{
  "image_size": 40,
  "encoder_head_dim": 32,
  "encoder_qk_norm": false,
  "encoder_moe": "expert_choice",
  "encoder_num_experts": 8,
  "encoder_experts_per_token": 2,
  "encoder_positions": "learned",
  "learning_rate": 0.0018,
  "adamw_lr_other_params": 0.00085,
  "max_grad_norm": 3.0,
  "epochs": 47.0,
  "warmup_steps": 530,
  "weight_decay": 0.2,
  "adamw_weight_decay_other_params": 0.01
}
Rows from expert 4 of block 3 of the encoder, named by matrix and row number. Rows with one number belong to one neuron. Each number is 128 + 32 x the weight over its row's rms, rounded and kept within 0 to 255. All counts start at 0. Numbers have three digits each. After the name is the row's rms in percent of the matrix's.
# up: expert up (encoder.blocks.3.mlp.up, 8x128x256), inputs 128-255
# down: expert down (encoder.blocks.3.mlp.down, 8x256x128, transposed), outputs 128-255
up.19 137:158145153134136121153150193140155168078094097114151105125164102164105134141089140118121063115134174176097187142117161134152072165120168178129100180112153148162121148141161172133057157156037069131234083115116117114102145126090068127124198122146146161148063113086099108101139132162123157135174133124167127124121074095152100157142146154090135134119097130106144090162150142100132110068114
up.20 120:113151128101144081146193152134078177131122089108127119093122120110093059086167086105141171142146137067173039111093116066161108188104127134172106170129085131110095130174089183127132126092107158107163085104170123086157085136111094162122102173118134154130155060108113129135134093140147181085141100138089163117157152106129135126077151138180157113110111170102154153125148123124147084168121
up.21 135:140125159142123170148099076067163105157092101125138113153096102122103060155139122099183108170117179117118147080089192101121086144181154085152124137135117075163121162109129114055156169164113117059129149149103060172129085106083146186116146112069128160133097090154122144071179139133139101120101109150069157124094168158126124172095136117155162095158061199090157168133123092144152064097108
up.22 159:067097089092167167103122148216117138146170203118131169168082129115125104097155110157084146132065163075136104130061146141119140126149108111158144139086146073161088101081105136125171130107199119105102165138098123141168082065077142165137109098139126086147150127149108162097153079112098061093096157170093091131064149195096157121124170154164123140141119168103177127173110086187151142126109
up.23 088:123068093107090097120111130146131168147151144120148166071104143167144120114141184093109114139128094177144107123104157122067096130113126097164151143178161108107141092145180086108168104065125173082118112094149137123077091100168076175115127178189139209127118119171136137130108158133149143121142140114086124164107172065132092156141093090143114169146163127087112060134111160105086098055102
up.24 090:147170121069131135098198110090082126103154137085187169191136133115091060122076177155066155157136105101095143128107132144165101170099135199145164126103189096114114129092101189183119094074100136156159156104091101137081106100145172163170071131147150129079138146124083101117176105074179148178138131118144109145156100093134100162140123151187137108143132129087089115138176116179094121137168
up.25 081:135164142106146130123111135124129131114178199136139159189127144142120115124041143072060168194116161145151150139087137132140134156071112090154124134127206083143116138138119148121120092075094120078078178150117139172104129087115114136143150089165114179116125198133174110129147084116099136104160104138149084176163174113132136135135144132117136154139162164166123141137176139109109089169160
up.26 119:098172144195121114164182098093147131092099095079160146139122113165128110092144109184111146145169149127186236114186154153144135106104162091113176097129134129124104153154143164158147173092142092112120178119090110200129138159076130163100188132075112186088135109110102175107143065126130080115102138085139088184125100142106092156103102125115121130161142111140080132116166148089169145102145
up.27 086:108137157131165123167138115102179158170110133156128103077131160123135100147117111166077112088133159135111174137134107059125120163157182118198211177115152175134087150166149057146119106100107102104101143139123125120068163155088091171070110132156195128157129130177147108175140119105149110163054128105186064137114183140155108080109054098123143129136105135197082156146153126156147046126093
up.28 097:143151124157097134091116159118151132144125119140111175139105111098098160092105184105156168099105095104149094201083106085159112110139177141197134180116084155123104159132142104144095152136108149130096172132084087128177136169163078141144100137130129105073007146106152117142128159046131117095130131100101134093132136084121188119118116092134106102108157118105172094123121106087167105168121
up.29 085:113166131176096179134104089133199156121116148118145093121128187116108134100110148141147083163063125074132092087113174150109153161109179082143117152112178116150094058068199139080153166085111155168129126119114108143148152162097114114117142132109105087180103127138146135175131112099117089171132141119124106131097135073155152117094118141129125110151145146192051085053101079156099081162085
up.30 098:112120121082135136149145105142124102154108157185102082111125154192164149142123094154140135185077086171129153092189135095095095153136141102164164146120153129164154114189100128177130134125167142135091129110160190151161143100127138126129162121157060180098129089138102194095090070154149104159101109162126089160142103140173149117067137172147144130135125106119144152136174177103173071138170
up.31 083:166128121153149091137167093177079158109159140094127073119151153078139168150186145141209119094101117132142137168168109057042113094114121164101128170136143158110166137163104124117056169145143142097118180066100161137142103084075161155110092099124158143109151096158141126108165129095116155177176115177123095161138127143139059133142169187125113086100144128094102115134169129135101090126088
up.32 087:160138065136112144134113131084140122145122062030138117134105176176119143128172132107103165194095087170131117163147103119134113122150105130167173133056103119143116111150131121125124176140153055149117157044134183109105041113156115092169080133153140144115139099106142153140097130110179069125106107141184107088128161143173116166113138124118108153153145138133103106127136092140182100126097
up.33 104:108108101168122172111169082098185121118147129152093109136138188121073155080116141101102155197085131155179162121168120110122115134143152105160096117130125098130149079087120077165139119077122115161102122132135121139131147135159128112100116174141125174123135096127154168090074151111121096122080109133133118105149135127147124127152153128096084115120110127077123154184182115123164105117104
up.34 150:148167143129090124127081115103164105155078171093096058124137063199154129159150144111181127136137111106190153098124145149146123117146136064136052064105089093130100126174150158096142103137124118072193150162125097121078142140099086151094191131122082139119139130087057073115133142069157143154055073154082160115142094176088087135090143131152152143136119117088120184098137135123061039098139
up.35 096:131169092143129071106078123163188063154107102127116149124186068171126096119108092105094153198104088101095148056163017075185144102138123079112122111133123179102115150101170120138109094108150174135125097165131088110127125132139109064141125084120121132197084119139167170133137157116140052112133077138137078104121148132106171147154202139139131086095142131137121167118143118154132115164112
up.36 103:163147136122157113145145173187167108105098159126180187127149132124136134122082132130179125117126068125155122104122126146152106116083073172128188152071149097102076079136096120160099134164124087093122115143101150146102089135160108171196083113148121175163127143134112156175197139095120194073160150135155161190125153072109152214162144144113160108086063094139122137124128099111132088077118
up.37 089:176120139147177133183176106146111040105090140137162180132157147128086102125154115157156136115168163149149096114163100130147100139121147158109186158075155086200129116115142107139054104093133127145103141099127091127112158087150070152136137129111129168092084036118109073148123141127205113099154092150140147090136117106135109100123127073157157138099101170140135164102144088094165149080120
up.38 105:096077115097108115123130102138138127180063070149097138150116121076063147164078107118137110145072082080130097144178123117129088110149098148094103161109087074170099183110134096135157128101201144094148140107133056134130081145119097104130152122177155135096153166079116160116108099161162111179157069101137132127119136092159158176057153169152080103136131156141136082131133158161109169145129
up.39 096:122136080150136084109102109139117231097129133114169059116127109043070119082136082117075152075141102146069162124120122116118092164135109159167084079102136096109051049134125181125130148161119180131137155117121126102122160179150138132153148145098169145065124091057125052176107153154131102172136138064119099158126130114165197105153069106128145084069121129218121139163120097138155114145150
up.40 097:140086146124090063164096147087129130123151156147154159122092096128128135187064096128123113081152101113173198149091106083178119085141186125125141223094104093152148113134157157146132173191175170156102177104191111149168064114121115113137086150111118129149173124136136153077132126102155177087137120080142103161086089141143087105084166159161106111168216214124122125116165117074129160110147
up.41 119:159176182130125149143131097102160083124118151110039177157075121133148113132075158118130160166092091040065127118117008103111160121074160208147111068138161124120173141166114146140129121157119142086178142114084173176184176102142124150112160164143203129115069140156152083063156139113149158116202114131175140091131134163120108175159159086116150119098181151149119140095128099126143163095146
up.42 090:122175124138114085180134137158086115069110144136163166097103144154143210126118092078102113122140121179176179123041146174153121145169095096157058195161131087078168104149112095214114118166090123189144165114186121140166141077137092149082111179095113170094168104150130145183136143138153104105140123159121111183116102083198195150108136119140143115135176088121164135115128117154090106106140
down.19 104:107133094109195095159115068069126122184063118168177189166158120166133087131112172131127153119094161075184155098119085124187101119119166064165201119144170079141150189128136150137135094121098089061118122130101105108116101102115063142137149134107128159181124103104075110082157133171105121106134126080094150135099169143128138141063153103074096179088093102080147164081135180108082107097152
down.20 106:120188124100103106130029100094143142117190153123140140198121102127140162090122150171141178073115130160080179112135183130140115162121136218143151127110096166097135145092142147111120174099115109091086153156148118152125106143175096106142084074184174145056081161185127117148154137170097087109130150197162145139168140117174130106135142091078124129175088140143109133123102095120140167039151
down.21 112:157122105133181176095119139183161173170065071072150136088077120135121051099151116113142091116104112112164118155152124128088139135146112147098120127132143063134134132130136164065147157096087145120098165139092102142148171067139101157101169118094115230130123127102145097127163094153129086143127099135114137098088135128091105183134134143116100196196100163162166190124138116123157143111158
down.22 095:126144119157146102152129112093145117137115104158157102110119096101131142112028119169090087124176174126101165100116090139145118106095224139115226157113142130129144183122140103165097126123117131187166172128127092142124193144117102105112113102108135183101131130122163099112137127153102113148126166077158140116171123108183122182024163112117128119196109164117107150122130126089089159150129
down.23 099:149158145135127088131123152075086019150183141123084138163065112142153087091088123149153155164116104175075181118151167142150120148146136065107073114096130200100126123126133141129139097173143134113148129103110160092188130149035132091125124115145168159181144150133169111154119130139137122146126146137156128110142102201153144157123125090107179146128106128096094115109179141111152127136133
down.24 096:082134109099068090199101088150153154178107133176058156090120101098135195177174159092149071135145089126150124175121132106118138168149097110113137121141078116102139112078134124087161087101111091148144085147153096125143136139117105093202155125136131154193093140130149164109045144163161039099105094097117078139092120078170131099097128134113088091112122149116123102132125153141145122119095
down.25 097:128047117126163087104126093082144116102131083127069133076095116151160154088102125121170107155104083137098098127123117132091132110146116184105087087083124180140159101108166132163072097145048171111198095154178166080154134177124133154123126179122112102110126134114126141103105149134131176101133163074128125134134119057145091169113089115134100139111100105053180150143108099140114143153094
down.26 101:150140126100144137179114069137166155168115172129131082144156154122162137147134157172101115144113133150174095139119201095093198074084144130154132159126165091152067136021102085102183142102131139112062135164107079113127116067107144216152153094146158114078158104143200132154109132152147135067131079170146133090113116144159133114141072118108165081170134185115121150117059128113114092108084
down.27 102:149111189069142152118118083071175133100076143106166144101153137115070119163151153178174135143150139141102173153150123144134123160154122153128154110137141131109085168120156158112141155097136182118154137096137164094123183143168101168122166122147178116101140074160175151169152090188070113088123085147198093069069108059141158115116185117118074127113082062118133104163125116126151110114103
down.28 101:124159135124155145079123083140103176117150139163196092090125144110110116147107089133116175154143154172124124105164178148218116134145082161115072130182154072144144145163124157123140104139103108163104105165138121116168098100161145059071157100127114120189149138134138118116134078119125181135155074184081099142045118169138106133156138158175103145042082096134126178140117127135141066123141
down.29 096:193144119104120125157100144147145157143099173118158162146110053095078129196185147108162142108187145141135197153127123117098083159134097156071125107137105148208124126078123144118071123131142169156159139113174061205116129097177108108097138173107124164095146116135090063122168127200117154114073127148124114178119109102113209116162159099085089185130116115118166139156129155111119188101144
down.30 098:061107103152098139065127127106131107085161140113148115159099137116186099128115132182068132094120123093145150138164141132117076151146150143130134118068116132047131118121150134129135147117110105140152131133129032132099128157167101132190196165158162097159175139053108163117166196152082135182139100079149139081103141137076144135130130153162159146069062156166153155066123075139113097102122
down.31 086:130114125059064136174086064073143146120139140101105115165110047150128116113108106147149113158088067161122110146107103110123120098125106103196119136086091138139095132110155126152182107148158158108179153157132165142112110152123071116205174147096189123163137119192068131125117179156141175132155096150169068122185106123140124129104128106094108103117161146160151121100124103119146196090114
down.32 094:123082135077121122157145128103144163101112166150074115084115135127185127099162108112126147125150148179113023096153151098113073089141095139146066161077158128085137068055081108136128071142153127181099129167101039148138100123121164133157113144114122099119114133153127114139078110134159166080146135115145130115101152184105064145117095139128126088113163077154155099147198120157115122134123
down.33 097:157060123125104139123092125148186168136147159089138150099113156147163163087147108112094130123167096086136136120154124167141048148179186075091152128015038149139132121096108200131128106105134100114143162101159157132084110122115174138152112107111120123113131139183088138098083086155182130110167067225162114133090133127110098195138157135102149138143127136147148141112152145081086178099163
down.34 119:142083103137124121135110160143124103132179143201098118140103113093152134133112100148133135081159161169153145118051134112140119149085158162065165090066075140111133141031101098157109104113140132180148164130133128147164150214145131096117114102127149106094142139144132115104196193102090117139094133170196127142188098115158157101101175143143133101169109098203134143060139145064113113126140
down.35 098:170157191074142110158108116100188112137163103192120108147112169113139129142137110156142179110093124138125163163070143162102081063143131159073098158083169109153120065115108124085159132187120193170105105137108143133125140165110159119141070161081086098124145173169109061101127097156147134121139093134157134125068089120160187083179093097073071134114105149107177123177117150125114101079126
down.36 104:168080096119126124066090169127116103152140169101075111128118142113104043115100129132128145095114143144175086122134133172167116076150185151191124144128120153157046132095139128119161123128107108131095102167135057086195143122137128060123199171150142101119179132098086148177117153122134142117163156079127150085180143168112121147130176092109104136105128099172113181192177076196171123118139
down.37 085:165104099119142106137115150109072177154154158171114093139177085103126219136165121171141086173089134144079137144110160102106131131161035114106125111137063171094162161094072096130123154112123160139115110090157111116139134118143152115124188137104136084108139133176113129110092083082106150101081139102110109082118084118137182131133142178141162169146177058123132141177151157117182139120033
down.38 106:121183182121116131111128085166137093157089139079156160132182136154110134102121132175111178128155082152162152202143081159090192115102125145146167144177146082183107182095132102149082128163153184135070105078149166124153148157099102157089152101134166092063167086081205132120030145117179171173097102152113126120075121147152133140105134142156159104123170147133086138098144131068150077103137
down.39 094:142110128117196090087140158112116112120110127141117165090161141128148130168183165158100139161133132100084119041081109113117115135125077126120131109066119169115156148137147116121113070126167131097155132136131123124108141060105139173136082121129099140082085156174135158116155172128163128125126130127150117132101092090052118068150140149135039182179126141093154081078143139127146147148082
down.40 097:181123182128158192145102158100108141135109111070094048174105125188159121112100151110208121076075102153107071191137150125094193135089121170159167151154174139187087215148093144149110135105160138124108138136123051179100129073100163172127102084201079130080146135125085105109145147095117139133109129091135134099123151094147119112157141123128050078166167101066114127205153139117127086114090
down.41 111:173175120086037175144149110126118120122083124168134168160136094119103106175071111137188176170138098107140168110158126177134063118078087111135125151062153067120118128140075062127116185131159108145145142103140078146126091080128154199136062124110137087153154189096130121053118109136119063072138076061164117124114156137117116134119129076149104108115116090125138058128108098177128136130106
down.42 083:141142124139055079119120121120089161145120152106128099180102138169133147117125140146166094091114134184113105126147152131149077050116092189120171140117106123079133169117089189162109108155174104102066086122102080126151095098131174210134166104141105148042137119165115137127105118135104110138100077101119093101070112132105133160124109103108158129095185135134092119169117144141193090082101